From a checkpoint of a small image denoising model: arch unet.
Rows from block 10, named by matrix and row number. Rows with one number belong to one channel. Each number is 128 + 32 x the weight over its row's rms, rounded and kept within 0 to 255. All counts start at 0. After the name is the row's rms in percent of the matrix's.
# convs0: first 3x3 conv (model.mid.1.convs.0.weight, 192x192x3x3), inputs 110-131, a 3x3 kernel for each
# convs1: second 3x3 conv (model.mid.1.convs.1.weight, 192x192x3x3, transposed), outputs 110-131, a 3x3 kernel for each
convs0.97 093 [153 143 134 138 176 148 142 144 172 134 138 123 135 183 119 142 172  96  96 146 124 115  93 135 138 103 151  94  94 145 110 109 155 125 118 112 136 121 135 135 145 150 143  74 149 117 163 142 150 130 143 110 193 176 135  91  66 135 208 207 192 154  77 139 160 166 121 207 149 106 130 159 155 139 118 127 145 164 105 175 153 104 131 152 151 124 138 139 199  99 141 195 156 163 154  81 125 197  76 145 111 126  80 131 142  57  59 151 132 108 117 138  94 113 116  84  72 131 127 140 145 115 192 144 123 181 151 187 132 150 134 158 139 191 136 109 145 152 117 190 162  65 147 131 157 141 137 110 233  58 201 128 128 152 173 137 158 216 200 122 137 162 127 115 100 114  84 166 105 136 147 141 138 119 145 114 206 115 181  87 148 163  87 147 135 136 124 111 142 137  69  85 165 128 150 155 132 157]
convs1.97 081 [145 106 136 121 106  89  93  66  96 128 176 176 147 129 142 113 109 154 103 112 124 102 135 130 143 104  91 159 139 135 167 136 148 151 134 132 114 130 135 128 101 101 105 118 102  79 116 156 119 155 111 121 116 137  93  87  88 115  79  87  86  92 117 144 107 138 161 110 145 133 126 109 133 148 142 128 155 109 131 118 104  91  88 159 105  95 113 135 160 120 105  79  72 127  58  46 147 135 116 152 131 169 127 151 181 163 121 110 111  90  99  94  85 109 107 142  89 131 158 140 124 104 105  94 104 122 100  58  22  97 105  24 133 157 103 101 125 140 165  83  97 108  81 118 115 129  84 139 117 138  52  83 107 135 119 134 158 133 163 124 117 169 136 118 100 109 129 126 115 116  92 116 106 117  75  84 121 101 121 126 178 165 168 212 134 126 167 156 123  98  80 137 112  69 169 122 104 117]
convs0.98 113 [149 128 152 113 142 148 141 132 125  99 139 158 131  81  75  96 129 172 128 100 109 138 135 128  99  77  73  90 183 121 140 129 134 131  63 119 179 119 139 136  83 101 153 113 112 115  88 119  97 147 167 117 134 102  73 103  97 200 131 119 131 115 161 138 126 145   0  87  93  79  28 116 127  73 101 181 143 135 102 116 154 148 141 160 174 247 133 117  97  44  79 121 153 160 122 145  87  86 149 119 122 128 119 120 209 113 133  86 177 109 113 144 168 129 136 170 132 171 144 136 146 108 122  96 134 112 110 156 103 105 111 121  85  66 107 146 185 116  63  91 163 151 181 125 146 155 140 138 157 163  85 171  89 113 132 126  92  97 116  82  99 116 135 105 139 142 114 129 120 140 101 154 105 144  86  76  48  89 164 150 144 124 136 106 141  69 108 108 101 179 142 125 115  66  82 104 126  55]
convs1.98 094 [159 146 134 155 140 128 150 166 155 118 159 140 124 176 147 137  95 115  96 151 145 129 163 149 207 194 172 125 136 116 138 189 159 198 200 185 144 184 141 130 106 107 116  97 101  48  94 106  69  98  79 143 116  97 118 115  83 171 102 120 129  70 146 146 194 157 174 169 184 161 165 159 152 125 135 105 131  96  89 145 137 156 139 114 115 128 175  77 134  29 151 155 153 188 162 178 149 138 118 149 104  72  87 124 144  91  74  85 103 128  83  73 114  95 122 119 144 124 127 119 190 103 128 162 146 183 120 101 104  95 114  55  88  45  81  85  86 125 147 140 131 140 177 126  99  97 135  93  93 124 183 123 139 132 179 134  85 136 118 143 125 169 120 146 131 162 138 111 102 183 128 130 164 147 122 149 155  95 133 116 127 133 104 182 200 212 143 130 142 142 158 137 128  81 104  79  82 132]
convs0.99 101 [123 136 146  94  87 120 178 113 127 117 113  80 131 186  88 189 153  96 125 116 123 184  96 141 218 137 132 162 154 130 197 200 157  96 107 145 135  99  73 111 140 110 137 125 149  92 110 169 152 145 153 136 109 125 142 115 131 129 116 144  96  98 101 103 184 147 154 164 142 196 255 150  92  98 123 154 135 173 166  88 119 120 118 141 153 164 157 134  69 108 162 131 125 120 111  82 137 175 195  99 125 140 108  95 143 195 127 129 100 132 110 111 127 116 148 131 118 113 121 124 122  91 135 166 138 103 164 156 138 100 211 129 131 117 118  98 129 121 137 137 132  87  99 104 136 131 122 105  13 112  77 101  98 121 162 150 145  84 128 193 172 158 118 146 156 140  93 159 142 102 128 123 135 111 113 147  77 129 162 181 178 195 181 213 165 137 177 197 152 174 123 106 144  97 109 152 128 134]
convs1.99 105 [144 184 114 142 138 114 118 139 127 122 144 114 143 121  88 153 105  93 126  98 140  89 152 162  86 101 142 159 134 136 151 129 125 166 140 136 138 102 146 173 114 138 176 159 172 123 169 134 101 134 139 108 116 112 144 173 155 105 134  96 142 146 140 191 108  56 187 165 119 153 139 149 136 112 154 138 116 123 131 173 142 141 139 108 128  90 167 160 164 165  68  83 105 103  92 139 136 117 118 126  54 126 148 108 142 115 105  93 153 132 193 147 177 155 123  93 152 112 123 118  93 135 142  95 160 165 191 138 210 138 104 124 122 127 111 129 112 150 161 103 152 134  85 139 141 195 212 115 160 163  76 104 117 144 111  32 227 152 102 175 110 153 100 129 205 122 137 150 112 127 120  59  66 130 122 108 123 117 107  89 123  93  29 191 183 116 208 158 141  96 163 134 111 126 132  68  69  88]
convs0.100 088 [162 124 117 108 119 123 145 161 126 116  96  81 122 150 148  93 138 182 103 124 133 151 121 129 156 118 105 103 135 159 101 109 185 118 112 144 142 121 131 168 154 122 107 128 116 148 132 149 189 201 141 157 238 165 201 172 124 105 149 153 133 168 152  99 101 142 107 101 150 138 102 158 185 170 122 164 168 124 149 175 146 125 162 103 103  76  99 144  94 183 133 138 133 100 142 106  88 124  92 137 195 169  62 117 123 160 124 123 125 176 155 113 137 121 106  64  96 137 157 180 143 137 189 166 135 128 164 144 118 166 162 175 114 148 201 132 130 149 149  75  85 131 166  89 184 184 119 183 165 157 152 106 135 115 113 177  91  64 180 105 115 120 163 149 134 198 232 185 166 197 179 166  90  80 135 190 129 147 100 155 142 117  39  81  97 172  84  93 158 124 100 117 101 144 164 140 156 153]
convs1.100 089 [111 112 144  99 151 164 115 127 132  93 147 123 135 190 172  89 156 174 119 128 134 142 179 173 131 166 153 197 175 149 153 102 150 158 165 158 124 131 114 148 115 128  95 129 137  87  89  66 129  97  88 131  81 104 103  73 109 134  80 121  72  99 134 131 115 146 111 125 119 136 150 148 126 107 117 113  95 100 139 121 120  64 140 144  94 161 111 107 137  65 142 139 126 172 108 140 163 160 109 152 179 150 183 167 126 129 100  79 100 142 109 112 100  73  94  92  54 145 120 152 148 106 126 140 151 128 134  77   0 119  68   0 127  82  89 132  92 110 188 175 178 142 112 104 110  87 114 131  73 108 117  66 119 167  86 147 185 154 193 126 155 154 128 105 100  51  70  48 107  80  44 117 151 152 126 114 137 115 110 105 115 131 171 113 133 183 153 208 155 111  91 127 103  77 126 120 117  93]
convs0.101 084 [149 137 137 132 163 157 194 174 145 150 144 110 139 120  95 159 110 103 102 144 170 166 103 169 129 136 147 110 169 189  98  75 161 135 101 114 122 101  91 171 154 146 154 146 119 144 186 152 196 219 186 147 183 193 123 158 141 133 149 132 162 138 120 170 206 154 132 173 134 165 147 123 138 154 176 140 215 155 138 204 117 139 152 115 163  79 115 155 162 113 101 164 130 124 123  91 138 140 161 133 144 129 116 100 171  79 138 118 149 121 125 130 113 145 161 132 181 147  54 105 170 155  88 100 128 144 120 193 108 150 161 216 139 161 156 122 165 164 148 165 147 156  98  86 164 125 138 103 122 123 189 126 164 132 143 147 188 225 142 155 188 163 111 137 181 142 199 222 140 203 155 125 132 124 120  61 107 137 100 103 147 158 169 148 141 145 148 161 136 144 109 135 121 134 149 144 160 111]
convs1.101 081 [132 125  99  55 123 146  95 103 145 107 155 134 106 129 120 107 104 123 170 171 151 153 196 143 151 146 148 158 153 151 164 149 168 173 164 154 128 170 134 124 130 115  74  78 124 120 132 159 196 177 103 124  87  76 115  77 115 128  42  65 108 100  90 145 168 186 121  67 148 126 123 147 101 111  89 119 174 136 153 167 128 103 117 146  90 157  85 118 177  78 137 154 141 115 118 119 145 145 102 150 116 109 155 164 155 124  67  92 104 138 122 166 111 106 112 101  68 187 158 149 138 114 165 115 121 147  79  86  86  49  32  46 107  88 107  97  95 104 119  96  96 136  94 104 151 142 103 145 116 106  44  84 143 132 149 192 151 132 171 173 120 146 133 109 121  89 110  72 117 110 108 118  79 127  91 135 103  82 101 128 145 136 160 135 142 183 148 222 130  74  98 102 109 120 156 133 101 160]
convs0.102 095 [128 127 163 132 102 155 140 112 125 164 139 135 148  93 119 118 121  89 158 139 112 158 167 183 172 146 159 127 136 161 172 115 150 170 132 138 188 108 129 158 121 160 149  54 120  84  99 143  60 126 156 138 214 171 159 138 144 192 197 192 134  84  93 121 120 101 175 171 136 113 136 141  83  51 106  67 102 147  83 166 172 187 141 108 149 142 127 117 141 126 140 114 153 177 105 124 139  88 105 128 199 159 148 191 203 163 124 151 176 151 109 149 181 167 129 128 203 171 107  86 191 137 133 118  70  88 105 136 139  75 104 135 127 160 146 155 194 153 179 145 185 143 179 190 148 151 110 222 167 218 106 106 130 136 123 134 150 133  99 143 139 128  95  69 114 104  82 172 129 133 163 121  92 106 115 138 109  71 157  38 127 110 128 184 162 158 149 116 102 147 129 132 112 151 127  91  41  78]
convs1.102 088 [115 146 109 114 148 104 128 153 106 139 142 137 131  71 138 126  97 112 128  96  89 130 144 167 137 147 163  97 136 125 124 164 128 148 174 155 120 136 111 114 100 124 122 129 161 108  70 110 167  95  82 125  84  82 154 134 135 165 136 139 109  98  99 134 156 131 107  86 152 118 118 146 106 102 151  81 120 136 125 131 122 150 147  81 133  89  49 136  65  52  94 101 187 124 158 180 133 131 153 170 163 141 145 129 157 137 111 105 118 142 131  83  77 156 140  76  93 168 136 164 126 112 110 113 121 126  99 120 126 100 107 167 153 129 150 146 143 126 152 142  69 135 118 132 114  82 130  84  53 134 105  69 132 111 164 125 138 162 146 115 160 139  93  98 129  80 114 136 120 138 172 148 171 178 121  90  82 110  90 110 136 149 111 171 129 112 193 218 105 114 104 119  90  99 100 119 109  92]
convs0.103 125 [127  64 118 152 156 122 160 181 108 123 167 151 173 190 180 137 149 171  88  88 178 110 123 107  97 118 144 128 167 200  97 149 189  84 105 133  95 240 141  95 191 152 133 135 120 145  86 120 139 123 127  93 103 120 113 138 128 106 141 111  68 109 168 162 123 133 175 100 119 113 100 128 146 140 134 110  97 126 134  67 111 130 136 104 119 131 135  79 121 103 104 135 193 140 129 130 171 115 115 133 104 114 158 150 113 184 138  89 141 184 106 125 112 101 135 146 101 136 121 133 108  94  83 137 165 128 104 100 134 111 121 159 112 135 143 109 111 150  89 153 149 103  91 124 120 108 146 141 122 167 118 143 123 168  94 119 169  93 164 128  93 155 141 112 113 126 133  93 149 132 117 184 167 183 130  89 114  81 101 155 165  88 181 104 126 185 139 107 115 146 168  79 149 147 102 105 100 105]
convs1.103 148 [147 141 115 194 163 150 205 167 118 103 130 152  70 131 152 110 135 125  99 133 138  63 102 133 104 127 183 206 173  96 197 196 109 112 126 154 117 114 112 144 133 131 111  81 104 103  98  97  81 111 161 104 120 142 109 154 170  83 162 168 116 154 156 159 110 115 162  95  64 161 117  89 108 110 106 121 105 104 157 193 136  91  79  82  69  86 102  80 109 104 174 170 122 223 228 164 153 200 189 123 119 125 124 115 117  98 130 123 131 138 163 112  75  97 117 104 113 134 141 129 113 135 114 149 122 132 140 181 157 171 148 196 122 172 196 115 103 116  92  94 115 120 111  99 124 195 191 159 209 208 129 172 160 124 102  94 136 121  98 136 107 104 100 138 174  78  93 154  90  98 147 117 131 136 138 154 132 117 135 107  88  81  98 145 197 146 162 131 126  84  80  90  85  64  85 173 124 125]
convs0.104 072 [118 147 108 114 152 108 145 133  91 126 185 120 178 103 128 124 163 120 167 177 160 148 146 125 165 145 145 178 160 192 167 119 145 155 151 155  87 163 118 109  79 100 155 150 132 142 133 122  85 156  96 148  60 115 125 145 118 104 131 125 138 142 150 183 153 142 213 146 115 217 159 158 106 141 211 113 191 167 124 174 172 158 155 159 156 127 148 158 143 153 155 136 148 140 112 142 155 140 169 133 147 207 150 159 171 130 141  86 119 106 138 100 137 126 158 129 140 120 134 153 102 105 143 134 131 130 162 183 140 171 216 136 145 195 137 113 134 183 120 107 141  66  92 147 154 123 171 163 199 100 176 154  93 173 188 105 138 139  98 164 173  73 124 121 163 178 179 151 118  99 147 128 134 130 159 106  89 193 167 104 137 140 137 198 115 132 176 145 146 127 126 144 149 130 120 115  88 163]
convs1.104 087 [117 141 109 139 169  90 140 102 118  94 117 119  86  91 110  78  78 120 158 142 120 175 133 117 203 169 133 198 144 139 172 166 149 178 176 126 100  96  88 171 140 131 141 145 104 107  73 122 124 131 123  86  61  82  63  88 140  74  61 129 100 124 150 172 179 179 177 159 148 169 140 131  42  93 116 128 138 144 130 144 153  90 132 125 106 137 118 136 145  94 142 117 134 160 121 151 138 163 173 156 125 101  92 123  95 132 133 127  91 129 132  65  62 111 123  98  90 147 154 157 174 156 145 167 159 167 112 100 117 114  49 130  79  84 110 106  99 135 110  85 111 141  87  79 123 145 146 112 107 139  34  78 137 134 160 116 190 199 137 140 170 121 100  73 107 111  87 100 148 103  89  91  87 114  76 106 109 137 156  79 161 127 153 174 139 103 190 226 104  45  84 133  70  51  78 111  81 108]
convs0.105 100 [101  90 188 109  83 145 128  88  60 142 143  47  76 119 135 127 133 149 140 112 124 131 109 108 112 127 111 166 150 184 105 103 115 123 110 130 130  76 115 146 156 134 164 151  97 115 149 133 150 200 175 148 156  77 126 118  95 118 159 110 154 130 103 187 173 150 104 130 145  58 127 129 117 222 196 141 210 199 121 145 127 155 140 110 194 157 136 110 165 152  83  68 166 151 174 171 114 108  90 143 166 125 119 164 142 113  58 180 127  95 109 162 155 115 151 154 124 103 140  81 158 146 164 132 129 113 134 129 205 125 156 137 130  75 123 135 125 190 175 118 136  93 111 146  83 153 157 164 168 154 187 140 150 196 201 123 135 164 222  94  97 171 120 140 152  73 160 184 102 112 120  82  26 140  65 110  62  93 107 149 148 137 195 162  63 124 107 129 167 128 109  74 101 133 109  73 124 153]
convs1.105 086 [156 141 149  98 120 144  84 134 119 124 118 159 157 160 129 169  86 127 134 136 125 133 199 157 142 190 142 140 174 144 122 131 135 206 199 168 129 138 104 104 148  73 111 108 119 116  85 114 102 135 168 129 102 125 119  98  87 101  58 138  96  64  98 152 157 172 200 162 176 154 119 130  80  86 116 147 113 125 138 153 129 120 148 164 145 178 123 131 152  64 107 122 201 128  87 185 141 164 132 155 118 126  99 112 104 118  43 111  85 124  93 127 112  88 148 172  95 119  85 101 168 121 131 161 133 136 127 163 110  89 122  92  59  60  80 122 111 126 123 187 126 121  97  53 118 155 134 155 117  87 125 130 123 148 139 138 135 142 133 186 168 156 138 136 112 128 145 112 127 158 121 163 140 164 131 144 121 127 186 136 145 121 103 167 125 146 112 216 141 127 103 114 101 141 107  70 105 106]
convs0.106 066 [116 141 119 120 122 178 114 124 124  70  98 116  90  99 122 111  77 115 133 174 121 139 106 137 117  95 110 153 164 143 102  98 114  78  87 113 147 118 131 133 115 135 115 133  74 143 111 103 119 164 113 124 136 147 127 154 140  86 138  96 127 103 112  99  86 115  72  43 128 106  77 105 113 119 149 130  93 160 128  84 117 137 188 145 187 148 106 132 104 131  96 134 137  59 129  93 107 112 122 106 111 107 135 126 160 138 115 102 161 158 114 174 213 140 139 118 157 131 111 121 165  93 116 102 115 133 118 111 131 114  66  80 134 151 114 110 117 119 118 136  81 157 187 155 128 119  95  73 109  72 113 107 139 129  95  82  63  44  61  65  99  71  95 122 116 134 139 121 129 131 139 127 106  92 115 125 127 115 103 136  90  70  91 124  78 100  85  66 138 119 143 122 176 153 170 128 126 158]
convs1.106 082 [159 151 122 171 173 133 144 140 125 156 165 153 142 137 184 133 181 174  84  91 100 103 126 102  92 104  97 109  83 139 127 104 149 122 127 124 168 159 150 129 131 134 133 134 111  51 101 129  58  66  96  69  75 104 115  91 102 132  97 119 138 108 104 135 186 165 173 221 175 167 164 135 125 119 102 134 156 148 101  93 105 152 159 148 129 122  75 163 139  90 119 162 158 116 127 147 161 133 158 169 147 141 167 156 127 127 135  95  91  75  87 153 150 124 135 146 117 121 137 156 136 200 194  98 147 121 159 114 117 191 134 130 153  98 110 107  90 127 139 128 139 193 141 150 126 154 134  86 103 115  95  91  93 160 139 134 183 170 148 141 150 138 134 110 112 169 155 141 115 121 120 179 244 166 126 225 154 102 161 133 109 125 117 128 166 133 160 155 158 122 136  91 153 132 107 121  78  90]
convs0.107 081 [136 166 182 146 151 150 154 156 115 118 141 143 124 121 165 160 166  64 112 148 127 113 138 113 144 150  98 128 131  97 142 119 145  83 142 150 107 112 165 133 146 116 188  73  33  87 120 131 150 160 124 182 235 128  83 179 174 170 168 121  98 162 147 128 146  90 147 138 168 198 173 160 108 121 124 143 153 126 171 212 157 152 229 146 135 153 146 147 145 166 131 112 118 131 161 119  97 124 112 158 177 152 131 174 152  93 148 191 119 165 107 168 159 134 133 127 103 133 122 202 139 124 149 104 109 137 128 149 157 150 195 209 129 145 250 108 100 119  90 144 130  70 144 188 125  81  76 157 128 125 140 145 187 146 169 150 128 154 116 148 193 123 115 137 130 162 206 251 116 105 199 172 135 146 112 105 104 170 136  89 108  92 141 160 173 125 174  97 122 147 107 122 105  79 121 124 111 153]
convs1.107 086 [150 151 129 100 107 127 142 111 121 122 153 112 114 155 223  96 130 174 145 156 148 131 179 105 139 169 127 172 147 146 192 107 127 127 131 161 140 111 108 140 124  78  87 132 137  37  99 139  68 128 122  71 115 112 102 111 128 121  71 121  85  80 125 161 167 145 132 130 143 162 171 112 103 126 102 104 127  98 127 114 123 108 138 154  93  93 101 128 146 137 129 126 155 173 119 168 153 126 105 155 144 137 122 132 155 149  45 101 105 144 152  60  73  77  86 108  48 152 133 125 156 140  95 151 124  99  84  62  35  84  63  39 119 127 148 127 114 104 128  87 118 131 105  63  96  70  81  96  94 119  74  93 123 133 118 110 159 167 190 137 155 116  85  93 108 116 110  81 139 100  69 120 140 136 125 149 145 115 121 108 113  94 140 177 147 153 132 157  87  74  57 101  51  93 120 126  95 120]
convs0.108 092 [112 126 130 134 104 126 147 167 101  93  75 107  96  79  98 113  87  99 153 120 122 101 161 112 131 168 112 139 152  90 133  98 163 105  90 119 126 134 132 167 135 145 179 158 144 178 146  97 220 152 107 184 140  56 120 146 137 125 145 132 111 149 110 159  63 123 213  73  98 204  49 102 136 102 138 156 133 118 138  98 143 110 117 124  88  83 122 119 151 113 135 112 116  51 135 153 100 118 137 107 140  70 149 165 105 145 185  95 152 112 102 138 157 113 178 134 121  98  70  63 123  44 111 131  65 125 117 144 159 116 146 141 102 119 143  98 125 151 145 196 144 135 157 149 142 119 164 162 152 110 113 157 109 154 125 104 195 112  99 203 147  84 149 114 102 205 122 105 149 175 124 119 134 119 132 130 131 159 105  78 136 144  92 175 169  96 133 155 113 144  93 126 148 114 121 143 154 143]
convs1.108 100 [162 155 156 166 174 137 141 143 147 123 171 193 109 189 210 132 220 223  85  95  91  77  84  96  68 144 157 152  98 112 156 135  90 130 116  90 173 189 168 173 165 171 150 137 162  81 112 159  74  66 148  86  97 136 115 145 165 133 128 200 130 155 158 167 171 134 181 224 125 163 177 108 127 107 100 162 162  84 154 137  78 129 161 159 112 135  80 138 142  87 129 142 191 134 149 125 144 128  59 166 132  63 177 153  93 161 144 148 122 125 102 135 116 125 105 104 116 139 187 173 113 184 182 114 116 165 107 151  95 109 136  99 135 102 100 115 126 156 142 128  97 169  99  43 119 170 149  69 138 152  37  63  95 134 119 128 170 145 102 115 125  95 103  75 123 108  79 121  91  64 141 176 195 172 142 177 152 136 144 120 118 168 111 125 153  79 148 159 109 125 118 119 149 150 162 102  91 160]
convs0.109 093 [112 142 132 130  82 150 129 108 141 136 127  67 146 129 155 147 137 202 157 160 172 164 101 152 121  93 140 178 187 117 156 185  95 152 171 123 143  73 130 166 142  83 131  73 103 155 142 174 119 111 142 157 119 157 126 161 122 138 160 139 133 148 141 139 198 161 134 206 174 139 125 127 117 138 217 119 126 155 139 112 124 168 132 131 160 163 167 112 135  92 128 133 148  90  94 139 138 197 162 110 128 179  53  66 154  75 108 156 149 110 206 167 173 168 129 155 108 132 162 136 168 149 104 145 137 150 142 150 184 128 185 157 124 164 132 112 140 177 128  92 114 114 130 112 108  81 147 146 125 143  90 139 135 157 193 143 109 172 178  97 101 125 154 144 222 133  86 159 117 112 138 104  88  83 174 104 126 118 178 169 132 138 126 142 141 104 119  81 117 134 112 191 121 148 167  59 138 156]
convs1.109 092 [138  86 127 129 139 139 122 128 132 112 130 150 106 132 118 113  63 116  70  79  68 144 110  90 188 200 168 125 142 141 172 130 146 208 152 148 132 144 131 119 140 139 114 139 153  82  85 121 161 146 129 127  78  75  94  67  91  66  12 116 105  93 157 144 147 163 163 127 149 145 123 163 123 129 146 138 134 127  83 122 148 120 139 151  53 125  99  94 106  76 113 162 129 168 185 156 207 183 170 103 106 146  71 113 146 105 117 120  91  77  66 102 115  72 132 114 114 129 102 109 173 125 117 121 139 164 164 162 111 121  95 101 113  44  65  23  70 108 102 110  57  73 128 123 179 151 155 145  87 107 125 105 139  86 124 143 142 157 102 194 185 173  86 137  88 126 223 156 100 132 144  95 130 117  98 107 131 117 110 102 142 142 161 131 113 188 186 173 181  73  81 142 111 148 133  43 102  84]
convs0.110 102 [139  97 122 125 138 128 118 108 109 130  78  97 159  50 109 153  71 129  87 173 150 124 120 120 139  84 143 143 137 119  86 173 140  83 164 108 135 117 157 156 148 113 117 112 145 170 164 120 142 124  79 160 165 150 122  82 159 139 137 143 104 113 109 186  66  62 178 144  67 136 103  55 163 148 119 101 179 104 114 163 124 155  47 204 157 143  55 213 109 122 115 125  90 158 103 105 137 108  99 147 148 107 154 161  77 122 130 100 100 151 151 162 105 189 143 136 151 127 108 101 113 152  97 133 111 112 189 121  88 155 133  72  97 151  98 163 135 102 152 114 108 149 129 141 136 112  99 119 175  72 125  78 131 161 124 106 152 108 135 136  83 121 140 163 123 132 149  79 127 182 150 141  18 193 115  90 125 103 113 157 122 141 118 132 130 118 117 125 152 181 139 103 146 120 141 138 171 105]
convs1.110 087 [124 122 140 115  78 159 103 106 132 128 137 141 176 153  87 186 186 101 150 173 114 130 159 146  87 108 168 148 123 157 161 107 147 159 170 158 119 147  86 131 136  71 125  84 132  52  74  90  69 124 103  89  77 102 150 154 113  94 160 122  90 144 109 167 168 133 206 150  73 156 163 112 120 122 167 153 125 130 120 102 122 153 160  96 119 158  93 113 141  61 159 127 153 149 126 158 178 155 170 176  98 147 184 134 123 181 123 106 139  95  89 109 104 101 104 103 125 148 171 126  98 133 132  58 155 136 138 144 153 117 101 133 145 125 126 156 139 128 151 151 109 130 103  76 158 131  98 110 148 109  61 102 104 163 116 155 213 148 130 204 166 111 129  53 140  92  45 134  97 110  79 122 125 137 134 188 157 142 148 177 160 177  97 116 114 112 131 213 171 114  68  62 143 111 115 112 122  83]
convs0.111 094 [145 103 177 135  81 145  93 110 137 139 191 142 122  90 116  78 125 118 122 206 143 107 135 105  85  62 102 154 126 132 122 133 151 140 138  89 141 120 152 159 115 113 124 110  96 175 167 150 119 112 100 180 183 178 125 134  84 130 106 151 168 194 171 197 202 136 130 153  84 101  68 124 129 166 109 115 110  73 113 124 157 118 135 121 139 170 136  63 154 137 160 114 115 148 112 128 104  94 145 124 128 122 100 137 152 165  85 116 125 101 113 135 174 147 175 126 144 192 145 133 163 159 188 169  97 100 187 165 143 168 171 146 121 175 153 137 167 110  90 125  97 133  65 107 112 185  90 143 153 224 137 167 150 210 166 193 144 127 153  91 117 123 141 158 102 135 170 136 112 135 121 104  95 188 120 113 128 120  97 151 151 141 179 205  77  94  79 109 103 128 116 102 112 107  96  86  87 119]
convs1.111 073 [107 153 115  70 153 122  78 145 150 133 161 151 151 153 182 188  68 104 112 116 107 118 163 182 152 234 166 124 128 127  83 130 109 160 231 183 126 153 132 144 148 125 145 146 137 114 102 143 141 128 141 121 105 101 131  74 126 129  28 134  97  13 108 140 151 153 100  98 134 132  84 150 137 113 116  97 122 135 117 148 170 148 148 165 107 101 117 149 104  37  92 153 198 116 182 171 118 160 145 232 145  97 132 138 170 175  40  85 100 113  89  96  56  79 133  94  83 140 110 116 167  88 121 142 102 128 120 160 110  51 126 105  72 100  96  96 105 119 139 184 109 116 113 106  95  79 112  61  30 100 113  99 153 175 183 147 128 132 125 170 199 138 108 112 131  86 135 130 123 159 139 104 156 165 126 185 162 112 149 161  95 169 120 156 140 113 158 198  99 139 145 135 129 148 157 103 116  93]
convs0.112 088 [159 121 149 139 106 187 123  96 174 125 127 127 161 139 142 142 137 129 136 167 173 114 133 120 148 165 175 119 111  56  90 138  80  99 132 149 113 132 132  96 117  70 157 139 134 170 144 109 185 192 189 168 191 157 153 157 114 135 174 179 121 169 157 168 167 117 161 170 130 172 189 131 143 120 113 147 178 202 163 147 132 192 118 139 112 126 114 188 157 121 120 130 148 145 128 153 139  40 110 159 126 171 186 168 198 168 158 141 156 139 136 138 134 144 141 179 191 137 168 186 102 106  93 136 111 191 123 137 129 160 181 217 145 171 127 153 148 164 144 118 108 143 125 123 127 102  73 125 176 205 136 153 189 126 149 173 136 141 132 130 167 176 134 145 122 159 188 175 124 165 123 151  89 138  99 122 117 199 176 130 137 169 163 154 143 177 119 144 172 154  93  77 107  94  77 108 138 139]
convs1.112 084 [125 144 134  84  71 100 108  73 140  97 163 157 139 105 173 135 120 178 137 166 142 112 175 158 102 121 133 153 162 103 159 201 137 144 163 188 138 132 178 153 157 199 105 127 142 168 117 128 160 106 105  90 108 109  97 103 158  95  79 116  92 131 121 135 127 192 112 121 164 186 131 144  79  91 115  87 139  84 123 114  97 123 160 132 123 101  73 110 134  86 145 155 145 118 175 125 134 141  95 123 175 117 173  98  99 170 103 110  93 134  88  70  74  91 111  77  48 169 180 153 109 111 171 112 133 104 102 102 100 107 127 138 140 189 190 136 128 173 129 142 102 101 144 135 100  85 132  65 118 146  75 133 144 146  84 127 145 144 135 155 135 117 101 124  96 154 186 137 101 119 129 152 168 158 153 160 154 122 148 153 137 101 114 149 151 123 194 231  94 129 134 153 176 127 127 175 141  97]
convs0.113 092 [ 99 121 118 117  98 173 108  80  73  60  70  89  54 105  87 153  91 109 113 130 137 135  79 150 142  88 150 101 126  61  89 130  95 123 142  58  79 159 114  73 137 185 139 140 104 142 154 176 142 165 184 121 181 202 129 123 109  91 147 113 152  68  66  19  85  66  59 109 132  98 155 159 154 117 119 105 112 120 156 156 154 159 148 161 146 139 111 152 127 149 124 110  50 120 118  99 131 119 142 136 106 135 168 147 170 150  90 169 130 148 124 139 111 139 155 139 131  97  88 143 106 169 143  68  48  39 103 117 122 102  65  93 127 122 114  86  95 116 147 157 154 143 123 177 122 106 137 122 177 148 116 158 163  48  42  85  97 138 137 119 133 161 159 153 142 102 112 130 120 176 159  52  96 146 159 132 124  65  79  95 126  74  51  86  56 160 111 159 147 134 132 159 147 113 144 112 132 159]
convs1.113 083 [113 129 131 155 122 143 161 130 124 167 133 143 166 131 148 172 150 178 126  87  97 127  99 134 103 137 127 124 156 163 155 122 167 131 101 115 167 177 169 151 131 142 127 130 143 113  76  90  88  99  95  78 106  97 128 125 127 153  95 101 155 115 119 116 151 172 172 155 165 168 143 174 108 150 142  86 145 141 104 131 118 133 154 150 145 139 109 140  86 100 100 119 103 100 119 117 120 107 117 145 159 172 201 167 117 140 175 146 122 131 143 129 113 139 102 123  95 157 137 177 151 156 176 115 124 134 140 102 125 173 102  81 157 118 109 138 145 130 104 135 139 154 146 156 165 110  85  94 111 117  85 111  91  89 133 123 138 159 163 184 175 169 113 167 110 134 182  95 135 158 126 182 163 166 151 146 124 136 164 131  68 103  74 114  91 110 162 121 127 104 101  95 147 146  91 115 110  95]
convs0.114 096 [111 121 118 149 158 102 137  84 121 113 141 132 119 161  74 158  48 168 108 170 153 110 117 137 135 110 150 107 115  66  92 121 128 131 145 111 135 113  68 152 129 187 115 149 149 141 135 156 126 142 163 100 113 178 125 150 160 157 126 131 122 138 123 141 154 144  62 186 167 193 124 141 157 199 152 177 214 173 170 136 116 142  82 189 133 150 142 114 124 192 131 128 117 123 114 180  98  88  78 117 191 209  94 170 154 122 122 141 138 125  99 224 137 141 105  69 129  76 136 116 108 156 192 110 133 146 174 168 120 193 192 176 206 124 157 180 136 190 152 159 135 144 145 104 105  88  97 150 165 121 139 163  92 106 157 156  94  91 158 113 171 145 156 159 131 175 209 182 192 111 155 112 128  77 123 108 136 134  66 118 110  89 155 114 179 200  92 126 177 104 140 128 148 134 122 120 109 133]
convs1.114 090 [133 157 141 128 134 120 141 134 113 115 185 144  82 188 138 138 158 167 133 144 144  79 150 160  72 123 136 190 160 104 234 188 168 210 176 180 117 120 136 139 112 151 157 153 148 113 120 145 142  71  51 103 115  56  36  67 142  84  88 164  99 107 160 141 179 154 146 113 120 173 161 145 110 117 128  60 107 141  69  83 107 115 142 129 123 173  90  72 106  65 146 123 171 188 172 181 193 181 151 131 122 108 110 111 118 137  99  88 115 117 149  69 116 150  96 117 101 146 133 145 118 134 158 105 128 158 107  87  96 126  84  80 145  99 104  99  97  89 107 114 114 125 116 123 122  91 149 134 141 192  86 110 161 136 186 138 182 148 148 169 154 178 105 142 117  55 128 135 110 106 129 120 123 142 120 141  99 137 129 141 179 166 141 133 113 148 159 178 128 101 113 153 111  98 146 106 107  97]